A small self-supervised audio encoder (BEST-RQ), trained from scratch.
Training: 7900 steps, batches of 128.
Data: trained on short made-up English sentences, spoken by a formant synthesiser in many voices, 38.8 epochs.
Rows from block 6, named by matrix and row number. Rows with one number belong to one channel. Each number is 500 + 25 x the weight over its row's rms, rounded and kept within 0 to 999. All counts start at 0. Numbers have three digits each. After the name is the row's rms in percent of the matrix's.
# convs0: expand pointwise conv (model.blocks.6.convs.0.weight, 960x240x1), inputs 80-159
# convs2: project pointwise conv (model.blocks.6.convs.2.weight, 296x960x1, transposed), outputs 74-147
convs0.223 087:489520514531487546542539470528527515489473491516494515479490517522459491499492516505486496469493496497475449527502519520460486516479504478485514459552476487498507486553531537510460498468540500505507470522481521531510461524483498509466445494
convs2.223 082:510470490540473487493475516510487483476521541528500534470471460528497504492460491509512483560503493501524480517497510461499496509525490512451533467497516492565517474522475475491502524486503507540443532470510513531468496575
convs0.224 102:498500503459510501477521511502470512528473502495521527556480495466507465477513495432490528460550523475498482492488488476472501512532473489505519492500469531506482518539535483521512460525478457526507524485481505502475488477518504514495515497
convs2.224 102:477505505485466478509541523525474498487469500492498456486445490549528542499486488521510512467544479503493518473489499523519491453498532468516539462503480494501492486471489454488497482464530484508502504488500441470494523466
convs0.225 100:475543458408496473501485489484506513492475486491485470555542486487512508483496492517477486520542500481518547486482538481518529483546517520480495476525516476509476501476530468515529563470508476514557495516530467516490462475522480500512547505
convs2.225 103:497447474530537461511498484510518512487504533519497496520492522514487529510475484513457518514511482440485516522498471502534481536496484498528499491477498507461466521490526454525498477484471508495512506530482444496519459487
convs0.226 108:501487537483463518486476504472520528475485538510492452465557517506508495490512534468541536467495490519479498499475493508528491522504536490528498504522468499463529473487512455484487532514493481505543513477531485529502495474521484425488541481
convs2.226 124:422507507471490498502490509499472479515462488480524478499450481499532508486508454554471517450514520499488473461480475499532553464484487510475478514509445519473492479511480472505487494480528519485504486484482491464493495484
convs0.227 090:509478490526456505482505538471535488521511486464466532483528557548478496478508526459496509466464507451456474506511483508493481512508474488517547463447521489501514456452539501522490527499482442497521518522513438517511488475527492470474490503
convs2.227 078:463494523493456507515499533468555493519449528486524457505506500524514529521485486484444490528491506458535482490524520520517484475463489513505518534509513520498514504474509490482503527499522453485504520515517480463525544501
convs0.228 110:505501492441542490529501577482499516549499476494523488527484511487477507530513501527490515498523529507500518483476497490531429513485478488448467525482462507586495490462477476513522489489476524541495527508484482492435519466468498483526491554
convs2.228 108:472518513547502490495498509454549496567485487512559479525466494511509507525491489522509514480513505460511498477527533521510450470461566491532508494489491510495491534489503470508490514495524463501489501482511487571517515451
convs0.230 124:540473498497462498452459540503477520524513540489448496477524510528476481486467500486464499503472512521470513459484509514533491514502466505509488467495492498518513456456502481473533520529456471517502509476539491533498552504452493479490519534
convs2.230 123:468518497478477480489498494499496444526465514525479496506499521531531509511495453526505506493491542448484482496506464480499483451490505533465497493513477503497498498458468496506494496504533488536494530508505500473525497548
convs0.231 101:507477483478531473552476508479499506521519501503501456542478498517518476504479533489532536470510485502449484527478528475485441545485516522533496491482455516500488486525418511517507462500521488458525474518520487501467507524513511509527503493
convs2.231 104:498536519504453508498491493515501523456538517492445500504504512517456521518508495473503482552477482536460501503483456500489505482512447499496490531531473507486488528451487482505501506497521465510519519490528489493553490537
convs0.232 081:473465494486539511512503520536507537525513506528525510533480494524477525504493547497504493489484500510473470517506533522462448527464490443478482518484425534542462475508498533505513473520527525528504490527486495493498460476447501501492475521
convs2.232 070:506539513511518493459507480511462518487555492506462521504473489519493481505516449466518475517522540482469509514501490477447484482553494499482486517488494483479502479494490521462519460469477483504555517492522503491551489508
convs0.233 098:500505539513486505492526572516511496509488490532516500495494546503531570493519544479539479484455591488494486475486503499467483505472489480474488495566525495517498513497517451479460511530516565506491511486526481513499505495551486471511506467
convs2.233 089:471495483503518471496546490466537440496462520469511526511496488466463458525497465506473526461468501454510479514503511470502526501532531526481516520472475518492438497539494519550476527524511520488480504511476491520483482471
convs0.234 093:471497501467527518484497493488491529550514546467478522529505514521504489494456536472495526536487494504487480505439508510524487522474496467482518442475492535497501443482496489510533498545489501495505560519569432513509491473503441459515474558
convs2.234 092:510490458494489518515525531545481470482414512528500515464495482497537515491485485520515527490514517496540483449502493510571514494509490474503546505475523468506506521510500476498503496502520491474459534531451508471490537491
convs0.236 097:494412503484461495507474516472525524449506515479487495505476509530505478517547556475538529500507475507510548485497521497485490492507545504530470537496509509459552495479490517514487510514491490486465519479531514494489480489475507483490568491
convs2.236 077:487496491470516458459520514501501475454508538508480478514486484501525476499484473497462508527537488462473492550504479451506479494539480540466516459514455534516515473485487497488478504489539519514459517532486453461495510536
convs0.237 094:502413511510501495415504510472502525457522506504479493584535476540484507514505536553445497495504491468534535498488498506486448469495529513516482544501491519496483511494521505522487513514493507507485526490510475483536491490494520475516541501
convs2.237 100:491502535455494533534484464522513490529484474527504510528494519522541505473497511521494513485460509495521494503484540531471478541486490486524488496490515480483434510483491505566518477531523481523512478488495511487524481475
convs0.238 106:479495508472508510494553469516513503478507495488527487514492512475479450493520526511559476515530531481522496463455513551482494504497511499505516529504507550510490490509509477498497511498493510507476499512499496527509478499526549509510520499
convs2.238 111:499488522575470483487471494455542536510519501525528500490508473471497481520502532449512497508510478486515496513477486458490503462491498512501522546532481495510542473553507541468481515459482508479501474528557485509470512492
convs0.239 089:487482547477497525480491523514477526510520505474497488492525509484506464490484523497494477487530515456490501444468487494543459479485483490485484443522462484494523500514487485436515517521505500524497540517495463494433522479506463496455484494
convs2.239 079:476518474473501533472466534527504506509471491528505506486478512524550488504548477488499509460522574528505528498487477566513501483514515513480485492497488483503519540508502473476461484484508491515486483486499506505504532503
convs0.240 074:551460483473494500493440529465490550537485504485475469539510476530506523493497517466459537483479486480499525501488522501515445491477515497515480500473496472522447468473467506542500491545478465496507544537496469480473472516493492468525515506
convs2.240 051:497541460477488538509531515521480500443505514476461493493516501465422532480519482504501511473489496510477513489485458458526559479526476494455497551509497499449488476506489516499472504476514501463523497532525470451521504488
convs0.241 103:495439523464506510513477507529547526473493484515487525471466522528498530538528560459512455521499501497526535506473544513477506496483470471506473497545467510474515452557502525488479520510503492511473474494543492526500540458461501487509549480
convs2.241 100:473504490544488497509496488451478461517499483484537489472495512526492483521524533520504538456489504527490508516541511490496539518464559532532513480478490484484481492511535509535496464489465498556518486481488501548461472500
convs0.242 086:515484492494529545469499509460506490528523519509544527437499503487501529549515499513513542511509490496472495450529493475507502531461484516522489472469490534503460517423534471474534518495491564511506511548519472476492488505526502453539487520
convs2.242 066:534477539555525496516505515500516518529541509513517521501487540496477524455461487532513502498508515490516477493473578537513462515483453518458496480487528485502480513494450485513473495495521502539491537482513517522545496546
convs0.243 119:518483472489509509477474461498507540495507514504463505505527449506525498532453516507459498521495479561500519526468527492548501483505487498521479463535462487539506491498504540496502579541544463457454506488500510496496470500478475525466522506
convs2.243 128:443521529430487511482529483504518485489476479501514513491484537549520448500520501515498509467491557520489545513496519539480461476557528517509511460495459469510500498512512471522461502485493531509494488480490487473517484502
convs0.244 100:540433551500462479468514470511509487515512502483469504526490495519500494474492489519452476518461495524532543513476517507488503493510539513517500470518505462493473470523433531488477492504496514531508514496525524494516512497469531543478505523
convs2.244 096:496518478532496505465475495480472515528496517502505493512516501416477487528518524474510529480534478498521516498484547493490530517541513494522492520498518489492493516502517533484549490504479507481517487489500486475503514495
convs0.245 097:483477506499501514522464554479493491508468482530489475508483488536542529544484495517525495523491533526506522530500488499491494523468453498508478522493504491541508502475551492536475535501530494477429496526514534473502503528525456476536502493
convs2.245 088:512504532493457473518479487501509502488471497495495533515504505519524448517539472505505519528501519512506522517511495490506452465505515496488527522505466462509475532499470474525525498559498481528463533533490500447496500510
convs0.246 111:506509507487486506488464527474514465498502506501504475461496515519492476503515534480496465476473524466495498465500440552508498494503515489490497527497521502482533449457467432465473503504467506512508504511481480537552533506505518477510506510
convs2.246 108:452506466538470514533475504497492482506487527494498468526492495507537525509473473529505509516474518490508458501495485447523509469518487463431502523516493475518462501504447504534506563519494507485480543510524481517539480538
convs0.247 095:496516494498457490496453487508454517529512523510483539523544509507518527457480509461484534495495495508455518453511554503510511485457447520535502500530536483554477474472503491524518489552460499459504490542508503495551551547485492490511516496
convs2.247 091:506467464499483487489537504524518468514491523522508507512477498498507499511449499501524474489522509529553496486504485510493541511479503506513515552493509510529515474514504523483510517489500505488499528520492488495490520512
convs0.248 098:568496484426530491523483459518521504483499468492477512513501519518514533507522512484531538489470448496520532491470558513513483513498467513538511489483509505496487467542505529517505507514546470493496484513499520543478447489500496525555507502
convs2.248 096:485452523470450458507521486495487496494484519478518537476478460493481486539477489511495517535499486456509490499539500474504454529459501527546516518482498514513480495516503502528529480497459492543485535501466470489480475496
convs0.249 086:557514522498504516470475479476483505472503475484506520482461472476484489496496464491542499492546476493518529497528507488513540470501462496512516506485532487525499504523480523495487524481507519503443477520468476491517527509510549537467514488
convs2.249 078:518499481458472506494472496535532515539478531445448542485509548494517495502482510502507478521498510494469548447485516508490542493532507446504491497511499494490476500510528496507517527493491538465541503464490472517511464489
convs0.250 089:533478533474519493442480534501447507488488504517510505530535512485511516478511488510461536491482482525527506515514574456487484494486519530524459519543475461496513534487522488509523512525506505498545505515552477489489457515496486487546528478
convs2.250 087:489501500468441506470483512482511460528469506518471486511476539519483512511508496504480521475530512463486510460543510518496489495460508474535491517487517493469494497468479486488500451471506476527516491475513487438546507462
convs0.251 106:503514491461536505523484421509511513466517467506521505531483447456497497497521523482513503500521511470506519491522566505481535502497476540540503441524528492500474479459548493487498515448550485526541469518499505504498482515517528527548540487
convs2.251 113:493462490477483496508488470509478513462492539533522486525502465548493515511488518542479536521504514463523511497499482502510479551524511505519537474480529488507469502503531488533527473508453513504487528552439490458482463486
convs0.252 108:476508502513510468467513490468487481519509503484494516501508448531491478489479500483489464489523530459501538503521464535498525499521503515482511482503474519491490431507541485511495572458542480478553471498526509491534496520544511501515511514
convs2.252 121:487501534507518488546487462469504533464550498507530499513528477471494548489478514497482513524451452516537528550473489477533479525529440503511470454540499509519474509493502500566483542516485526487487481494536431523518453524
convs0.253 119:487492533484504495508508507472506500487482500550482515527471546525498485483530512474492561452468497489495515527490480509474468513510530520508474536486482466507520488547511518511506488521534501491478542509512535494495449510508489519500472491
convs2.253 130:504531459532434502505492487522519521509522568498482531505506463480439532537477497491526507511486479472500473476443574480501495493497486521490492492536522511514479504469438548520506512498511503474490510454539510537495503535
convs0.254 099:445480489490502435513495486457497503521504526484526484523522482488514521506486525539506537506534524508519538472501480531523517488498518535518504502507547445529515476468481494503506502503482522501478497501525511502469509572510502524519531458
convs2.254 094:530520525501518514482488482475503497549531469475537529522520542480502452481503541500507494498504513534551495490500548511469503502520517475490504489526523525546517504503505520503503525526503540504456512497511534544522508503
convs0.255 107:483533524455510537534512462510498499483518524462483518491510495481510459495468519518535549490538484547479512502468501500532494513518463512510542455494489499520528479511495480509525525509542498493486508504516530535485502503502459499497490522
convs2.255 103:506475505515525521484487496546506448501445489480502520494481472520551471484486467547544516517517558476514473495496480472523455503531485539492520520472493489506491500531493444504499502491483512495469507522471515555486485541
convs0.256 108:539506496486539513513460460475550494495506467524510481506443429460455473514480531479492491491488504481493497499474506539491514503514466519514456478512525491494501471481429515467474462447523482517455481526449499515536483513491562512468524512
convs2.256 111:494486503472453508509479472516513515470469499472487487548483461531491462519496502539491545508484516499510490468511514521485506516480535489494495505485506489513469474500491500541521473539480488472440542531425553458457476490
convs0.257 086:488505505528482540478479483494480513491493530519521505467511461483479475494501459473503463480512504486529528499512480524516536427466507505534507513529497467529467479474529477492500524505508525468482511556464505464520563506506522467483493476
convs2.257 068:506499494484530474521542487506495512464492530484483547515456503492518502519469498489470471480463491532481510499499458514504481514526459529489492491521504547491445537454480495531534511539521484483522527496490493502490472464
convs0.258 028:473513509501502487490508510458454507514500518489518495486559484488490521490529465553451529479538483510547505501531482509522509464511519500473497529542520411523529511466510437552543511473481534491538519467480510518463510524469505473524507480
convs2.258 017:486457490543493489525492501470513523470439560508514515489479453421475534501453505527515495527483469486535500471455521497514524529440476487502544463512535495509485483521499507519497527488500519481502507531508477515420493480
convs0.259 085:461494438492519476516503492529506524511507490559527500507534486485509515493508516505523501489482546498514525523485466526497492504531471514537503478501482488535459485473493469495508515518526512479526499465483505512502488523534500461535515513
convs2.259 077:525494545443505507507499464474524486444494470518505494559493542498482475474494513518476498522476520545518553512503546552471448541443507482494520477488493483491470472495520505531487514511489506517506522511510499476510486510
convs0.260 102:501564506487490528473523520494456471480490505538515493485493488476518487492493490511481516507533522515463534495532494476489535507517533538462503526483481509540476529488492481508539511545452533505499520512501511464496526535521519515449491504
convs2.260 105:493513502520502484496495479513535490557528503518471488550497546528485545491472460497501525478512475512478497479454518509524533452509500430496486476512483523484465492485472482517488538497546552490494495457546463535541483486
convs0.261 095:480492496499480507553471525494468537468507524499523500488543492528510555505502516494525491472503484530507520522529524536496518508490499492512489550519493469551505476456540508540505527517502536489501474501511551455488523581474510478525511442
convs2.261 093:518450507502536481504497485515502470562522466484530535476492488504471472485444503529495482496492545540531469474499509506483507503486488446503479488483518496540526480532531466506508501505482548504489492488468543516508477475
convs0.262 091:506467566470538493482523479469518529511500511491496493513487449471514529525492518492479526535502470550510551549503534478476529532483539535493466485513491491474460491477463503514492531505565512520522510507558515484516494513512511475499518524
convs2.262 078:517491512534522514493517489505471504502482486521548493492498500490513512493505500510508545501538495497532494500499480493526479496518523472527521490469519493495486510514488473508515484498463537521482500510499506506505494462
convs0.263 118:445483444524459484467492459493471539537461525481535494490499475523500488487501477476482487513459480526495463508463509488540482480506547456542489494471484519532526493524514492491512484497472533478480463505510500452503484500496476525523524517
convs2.263 130:542483511511447504484458500532505520528497525418476540488531503510485511517519506506508532496527529501486479479468496520510503502439455512492478549525527498517508489534468548498508463518490491465471473502477539508458514494